A small class-conditioned image flow-matching model, trained from scratch: norm rmsnorm, layers 10.
Rows from block 4, named by matrix and row number. Rows with one number belong to one neuron. Each number is 500 + 25 x the weight over its row's rms, rounded and kept within 0 to 999. All counts start at 0. Numbers have three digits each. After the name is the row's rms in percent of the matrix's.
# fc1: MLP up (model.blocks.4.mlp.fc1.weight, 768x192), inputs 96-191
# fc2: MLP down (model.blocks.4.mlp.fc2.weight, 192x768, transposed), outputs 96-191
fc1.90 101:502436502541479509501528485491482521481469492469479486523492517476556534548549476486458483533482501508497511509471508521533544496472494487499471507476512509545492513509531471472524532499544499554512521503509510523469464486497510508491469508440504493503481483492507510503495485488549508497
fc2.90 114:502506499550449478503483502496520531522488489481439511507499524488471493510494460465490515503487536470524492539511486528518498544525480481530458524501507466543504473501527521498466485458557510519494498495480525498483430507520519484500465499514508481461498511483524509537475488510500506493
fc1.91 080:528490486493518489527468529477498463496443502519565463489487510506523461528513506480495559540444467533456535505514509500471498510494481501475511538496498522497503514524512508527524492492506575468494495459494490551503548519502487511515516517485512493510487535474475497498480494508531503510
fc2.91 096:510448523502513487461513473494554506499472490514491486487471488466469484557467505500499464486477511522508517530515476490500485481509510465521501482488511526503474464516518493463475539509474523476500482570458523468579513489522490477471462485501514486496508475466512545510495512508540523500
fc1.92 109:487495500449531484484483512527500488504498461497484480433461503482477454478430485519519534533506479497501548492491491510452488497508493496499532510507534463545487464481521520462541540505523530478506486473528499498526514481492525504532497510510496545486494488528478486502491501483529533555
fc2.92 093:519513507474528535557501479469517499544473512479522557508480544477530534499518509520540513502500484496501531502497496481464512463522518541466471507496453518524512517508501491509484483495506492496473533524497481509518489506492529486508522450525493559516509495552448532497537517486506527473
fc1.93 086:471500500523459489524498495463494481506530449533505483486519488510532424460460486485501499527516531495494502506508536506469508513545512488519478510467510519504482507503466497461542526494484483529496463492517521529545544499502509516523542497480501504530465467501458537521498507499514494490
fc2.93 094:463487492503503552507463510484518511531495481518474513505530459518480483481544460469517483516548506498452496501465518508476485496541510500521508477530477468521484507522486502505469517498508516512485435493467555487479499527501464481481475474549488507461482477511529527561497465505530484486
fc1.94 083:479446487492502503505519485481519483458481501508517515471474552490482474479502517531484479504472537465457490527527521471520481495497450493451486507454502487507536463419505497512511535537481514495511460512486509492470483494499505447498516503485511491509480523503512559479486489472480485484
fc2.94 077:500528481466503519515481498492455509443505479538541512528445523490499504514476497506508534505451494533532470531503468506521470470467497516468512494510536516499522478473494513502476524474438494489482524507518470518467540505485529547456487501513477480496518501486490507492483487511498473513
fc1.95 113:500518513486524485496534520475467469518482480487519505492472534509500546469522460510513485498553477514512555555491462505501482509501467534509488475522496518489480515521512520542481506510552481526490485515483490510519499495521500506512537482514479513523529468484487502467478488507500505489
fc2.95 135:490493504442530496515471495482443484539512490505474516523505488498432513477507504489558494532508503500527527538490506491498545501465462482508513542464480502485542525510484473466484460489486496507477511487506484433471488514515489511508488473495498471484463515515528488492497502535485496527
fc1.96 120:472539499550511521469492528508508490501502494482559509500512448494552508505515473461501505511528501540503482478520502505463491486463462543517513525476508497526499489485492497489528482463528493499449471464493479495511533484483537517485564507485514501517524482516479509442505505505491515514
fc2.96 105:533475502544494507494538515510555481525482531494527466488536450502513506518512546507498525518503492511495448509500514494535514489464536533486482531500540507515497488485513518500500500468469487498502531553471532516542506492506413464497578479488513479481534539501500450461505524488466507526
fc1.97 118:486504509488507483515528472483544496482510495504528519516507479452468510468479524472490454504485499500517501500471500519500462545571495515474484490489498453491437498490499460461480491503547502520503494520455479500497508477505439514524533533490474513483459486523567490474521470501503496480
fc2.97 126:471447496473547512476608514494502503519519502484491526513496489530540530499483463449522507510503503485496493507508535489477551494512472514523491499522486501496638511503508483479461499523501508500475474463494490502490484479522538497510540481536507461506481502526498503537474489508532500410
fc1.98 107:487503546481483492541495506519521523524500522534499501570551483489528488532525511487502548502478514533480488501518490474530498508529503524483498531497522475461501512490513493487526521486485531554555531517505531488462482512501491504484496472466467497471518478511501473553523511497513517501
fc2.98 118:522486465452500509492514527497459499500495500520558484436469482548496524544484499517517510516535495462500524483489508498505487544507547511493497484476510492474477489508477480457486489506457512475518519545510496503462501522484479488535478517483476480501497511520484468488490500515490522487
fc1.99 080:525467462488462547512472461476490480508484480477546474517530476529505517515484507474540497492472510495503526505518496468486462484500547492516484493519498502515508521530491486480520500482473496506556505467571502507522500505523484497551524455528544511504488483492525511477468497488509470490
fc2.99 092:480494479478468465486491509504509544527498501477509533498517483477468472496529476496502483497500584516479540474504493484498481500487491523500486521475485500519521527486483545458475518507534526541443500501492485515522506525526461513494482509501581523497500523534502524479491516487476480473
fc1.100 090:510446494516477506484493498490498513453498488484497499511510460543440487451487471516533491487466522535498490477458439521521504489471507542543516485520525501535503466508486519514472500536501523546507538529474496459520458508525518510511469516520510545515490505542487463535494515564491483491
fc2.100 115:512548493523493467502523514507487509529526467483459478483488506504498510464476475483488509518464504521488520454461493449517519434493505467539497491469560540500494488505500507430501534492528528498510520540532524505508480518490530540526475538473550520531455533526473506484508481523462525503
fc1.101 112:510516478528488515521502522520482509528499532543455478464477457514514476522499480486510487463475505449528491531512497531512502529533522519497455538463494501501502490460464500483499507497481475514493485491466485505516502525512483520517447501477472507489498513500497525531502530501545463536
fc2.101 111:457492482524475470482484466518507502549538463509507510475475493512452469502431484502521492469519493514520507517450499475564525480444528546475495519466503539498487482524518490513518503506517486472521497556505506484484525497516509489477496455479498540508492505482505490498477476483496511495
fc1.102 099:542512500485461490489506511551486511475484470464489507499572470471431553509511513472512511494537518494524510518499487511511528519492533513480510520475506489523501500447491504470471506494493476449477514458467480525513443470489508537494470501482496501509511499508490481480472470496519493476
fc2.102 097:523503514490489535496496488493480484490529481524511441466504482476515513536533484451490441542476491499490495490508535495493536501492538487506483474479485470484503515509487556559536490569494502496539481440502517491486467518524497444540529487486513463528491517469502485528535512450503509536
fc1.103 094:512507497492502515519463479487488555506541471502537575515481506468478504503513487480475500525480500498547485485465537490493533494476559531505523483446522506526487507472532482490498503476513503502542488510507502449484486520507544503477502531482487494508521495496491491482507486487548471508
fc2.103 110:494528493525472476478547481537507475478521512505531462525506527469538525538481468470533481491458488480476472497430515533446543536514503508532512490462482491499500479491506499503497519495484519480515494469512522510483497508486500463485519476477520493505487475459528499533530496489515485476
fc1.104 123:509523467496516469503495478468462462479464521513552506517492481483499495523507498496465540516494502528481493467445506478465505542496508519466505503479504474475501487463519488482556513457549506575480533521493514481488499491495507536515503516503507484471506495508519505516496449503492536521
fc2.104 129:453541541471519462502511513512471510489516490512511525522529520506498471547491501492487488511562544507524500501492445499460516540495493482520500480507517518491514495510514502525511498488508479530521516510471486481485478488493576486512474558535515521504480533515481497508503502506508512514
fc1.105 102:507479518460473434526482478508475470501510507507549534499526499500512472456544478499441497492505523464494538522482512490519498519493480530474451485497498474505517508526486497524456500479522453493505520504487519552476512496489522480507465506503480496465494469520475489527507509502506448455
fc2.105 100:521497500480515506454480466476493497535531553510492477500519467501534469495446482519521488512532478465524509506480436500521501482503479501497539513470500542485533538533490470556487462499538492503464504494553509470516497531499481532488520517534479553550552550497498505498462498461493489492
fc1.106 093:486510514477501488503491520511490518511494505511471497560465485502470493487505513508464553482495491521479439522513486507505506536522501511581555513470484488523512465471487524440527516529479504511461447521480483476511527495518496494477512477473515477473505463491493495488480510493512491513
fc2.106 087:509505515487519514492464509475458488535510514516501525501505485496533472511464549507535469499457485503468435514535484526514523479541537499520488443494519503455491475485482541484474488474485507502537476525515541532514492492495522470522502532551458484534499483509532489511482511482522439484
fc1.107 082:538462490528494527531507469529520523508492474511519505441527510493496505516472518499535550475533483503459506488514490503487501492485505468456495514487525507465478513516502486518436511576520499460492506493503502536582539505470492499478526466492477495482517504485481479492480501481492486518
fc2.107 090:517532542520463499498492509537497472497481513539505506490489480510512497542500484480525450487536499529531514512537461540496492498469527520476484501464469480479497511500489481480582516472502534567511487471521511524516444534498478499452499523546482487512505467492523473513533488524506502487
fc1.108 099:509480493515488501511523457496508485517442526472550540489454542486500449483474487516447499450506514473468498525497534508467479490484497469510502484483467483476502538518498490545485493493493524465474505529503489533503504541487517507511496539530527520383512502508540521472477500474501496463
fc2.108 086:470503527487469501487514508505502502472457468463552483534462452462573510489527515504481547532519512474511454522494466510481494476501495474501504478503543551478494505482477514457514513516480451502464509471487461495521502500505477475490466465471545505540460494489495525523471505504481464524
fc1.109 114:469496491522493488478511494486510457516462482495518509558480536494470513518495500477440481513504508490503537485536501509538496506453501453525463506481501497484512538485468471487511503500515467490518468507490551502501482496513484490481477465479529438519522464469497495479539476510513498524
fc2.109 109:457538509483517508489531520471498487525518504500504537497475544494501520438550498540493507516543482507524559504506527483470492495516544518488514477511504462504538525457501500493520489515499519500486494545534486528480499504494515499531471507529492531496513464495472449491452467486514532529
fc1.110 107:478510489520512526536501495489502506489496472470492500482475561508548479488514488521513490494487501542523471514504519485468515541485521510522520458479481488545516538441481456505478481511501506496497527499544482494523501499525502472509482511455492507511507495509497557424478516482469487460
fc2.110 121:471486503451496518472547510507452507491462449499528516533496542521489547490535494543493509548483500502502535519497471494494487505481501508463487515478489532497509540507489519428568496492475483532476529507534468470431479475497506512486538568502497505515475521511498500467484528497516472512
fc1.111 092:449505500505478480563485496552476537491493495513456505474475520441472512468454515468478492503530466491471488503480535501473497493506518510490507498459532521539525520449479479510495512508494513508514497513497466519539459473503482515527535505482509543529493500500514509513497490507504519473
fc2.111 108:446495505536490518467483509498509480499494549493461495539479538484497516457544518501482513512516492512545534496497535526476475517533494462513519542506453508497531510521488493474489529507473480510511513514482520508513494479499499462475456479518501507457512495454503504505482535493482504499
fc1.112 080:487471521499512504534522464508511493483506486504473484474518509527510532554498488513533530499508444484459481433495493516531475514502559465524480462500493507523475538531492521492486523514505523489457471520485528490526473498490509504483523508561480475484508458494505464536533532505507545522
fc2.112 078:483530537503507492477482531513482509479529484524520539511506505536511471538490492511534482479532476521514496533494492508504464485490490507459500512531516513528467494489508491541515485535462499507522487494503483529482524533478525510528495489496454491499461527478497461512501510478526537499
fc1.113 097:459527510513502477512487470508521491470507528485495494488486526494538520490490443514517486518510509521529536492537495536512501493466506525507477511489503529538517524481472492494499458494505489532464482520495472493527512493528493532482540515492506567471549508483494526467484513539483548483
fc2.113 102:481563500474462514469496502497519514547533469513476506485491575487485499464490490457498557490518535500510526516478514531489475500485482498525515457460507541505516511490486475443570460518480490523500493520497535501491501496504471503512438493465535480488526490479488531505515473452501515557
fc1.114 111:478488514501567468496498507479509488506495507509480445555514496489481491543484477490530495467465492497501517482464453467461508546496502520487469511508494487502534548493474509490554503462541520531542524498543498511434506474521509540463447447522459509452502484511522468483488497461519498476
fc2.114 111:508490528504496482446506532507512549462525493497532550487494468510475461509493495530463493502536506515477486480499501462474476528498443472495539488515482477439506541495476482526497567482536484515517537489510514495523496508506522484510525469507510471490478513517435491477457497500502488495
fc1.115 092:502490451478512460510493451493503487476505495493520461472512481470522498494503490476528523513521493524503462538506527480458505506501484500530518497502501524466468500501475451516517497473543529503558432486481510480525532485505525518505511535455496516474495512499477500536498489523542454509
fc2.115 084:504531473478567521492486605483505525515510528528542507495480481443497496520482509501522471496490448500496459537534503521490490494516497548488485497497474481483474495485525489505485538498523495484467450476488501542535475501500525496497514461529483503527488495517510502533511521519496493469
fc1.116 110:512485537493510496511486476460494525520511532451547521523515535543494434444481491505516448495481513507522550491516462470516506494473515498461457545484508527525497489512505474529482511504473531516549479556486516478523528516483499460490451474498499532487504474511515465434458484496511506474
fc2.116 102:460508498455476495507562530520490482494546469503545518526545514492498526466525552502465525500456509522528519508498532489507490474503486473493492515512505477528487492473502503505530492533453519494505496494524520480490506500522518580476509480454553475526500527426485491539537521502472473507
fc1.117 085:466523502493539480506441516501470470511521483487529477486498531486498477491473492535517503505487496484512498510520491519473437542511500451537512540454514500537532512477482494510547500509523527482493505493478489493498524538468468513495506516515498495552485533491544535482462484483524483548
fc2.117 087:492499483516552535491569466497556497545554492509509567503493504437523516493494501535495478478503494484507492488490458534495488483565473537522490468546487484541517490473491500511479513491482493489498445486486471529536520475496517498511483485526471530472531475497478510476502558456530464452
fc1.118 097:533457498509505491506461468475497500518485502517499487494497524505540512468528531489467500512512505533484428521498497502489511438481525521502504481485488506495511500521492492497435526523472473489494486494507475523472511446478506460517510492483498491527477529498531516495515496541494468469
fc2.118 081:530506493510498531492539514494483524512484506539494514503492516509506511489495500527479500515505498500480437519556511531497517503473479519488505504532501527504498449523506517492512544505489506514480490458512457453499473511508459535526535517506569534435511470481498502512521513507461488493
fc1.119 120:477522502514477479485527519494514544513527486478516526503481546503525549498513474511494499510486505534474552492505476506519483508484484523514466462511479529515527514477513546517443520478507547508471480536497522473562519509479529463484494466505507497518476492487480473503456503496489536483
fc2.119 144:480472488536476520510513528501484513506524488494518533468492574502515496499500504499592491481517516464516528505510525508489527471531490512465491467498539501474507475523546510518505495507527512505493499522469501518473488495497501501518461531490526434485515524549456480477528442507512517501
fc1.120 088:499451449512514457478488493529488474494503506479511508535496494509503525497562476500525525493487526473494465501483499561536447568496573478482493491499518526527508493475462507502514502499507500494449520578469483470489507483509494508494529513542488517528479483528509474507477517516518494513
fc2.120 085:492540473513464529513505483498495523510510480521485496514511474505480509526491497513544471451510500527519488521488517477549458486496543487501498501486495485525532441490505540513512511557501515514529526543523493547563544498513442496498466494439455502464520548516516503532519501519490494506
fc1.121 088:538439514510479519463505488489502489506495467509523538509488556524556523465515494486477481515497498476471471467501531521474487462471474444569472491504518473480509475497490507498459506482480509474462514542507516485507505512535512506506499495501527494478478505484530475506489550459490519462
fc2.121 078:500564527510430494558494479514483498505488530522511504476473525525457486528473510492495535497487489517513451484471439533516500509487518468496522534482471546461495487523523486446524491503494500456493509541507494491524518482471526474494489467478511530511553497461484487531469495500490496501
fc1.122 077:528520534531485534505493491501475487495528498502475439483542470498477463500502509468516496475471494504504483451425517467476529483469486487528465507512524510489504489497504486478501544484442486505506504441516483496463487495488483507480499473530496522479498523522492454443505521476485524504
fc2.122 084:510475530525507483503533505499485484483492499519501546475507500518498512513515540509519491512500460505455489535554485466487504493489528512548529508476502482480511505496527506489498537512455518526485509451483489493529483486516470488538518477479523527544521481521523465466532537475499502486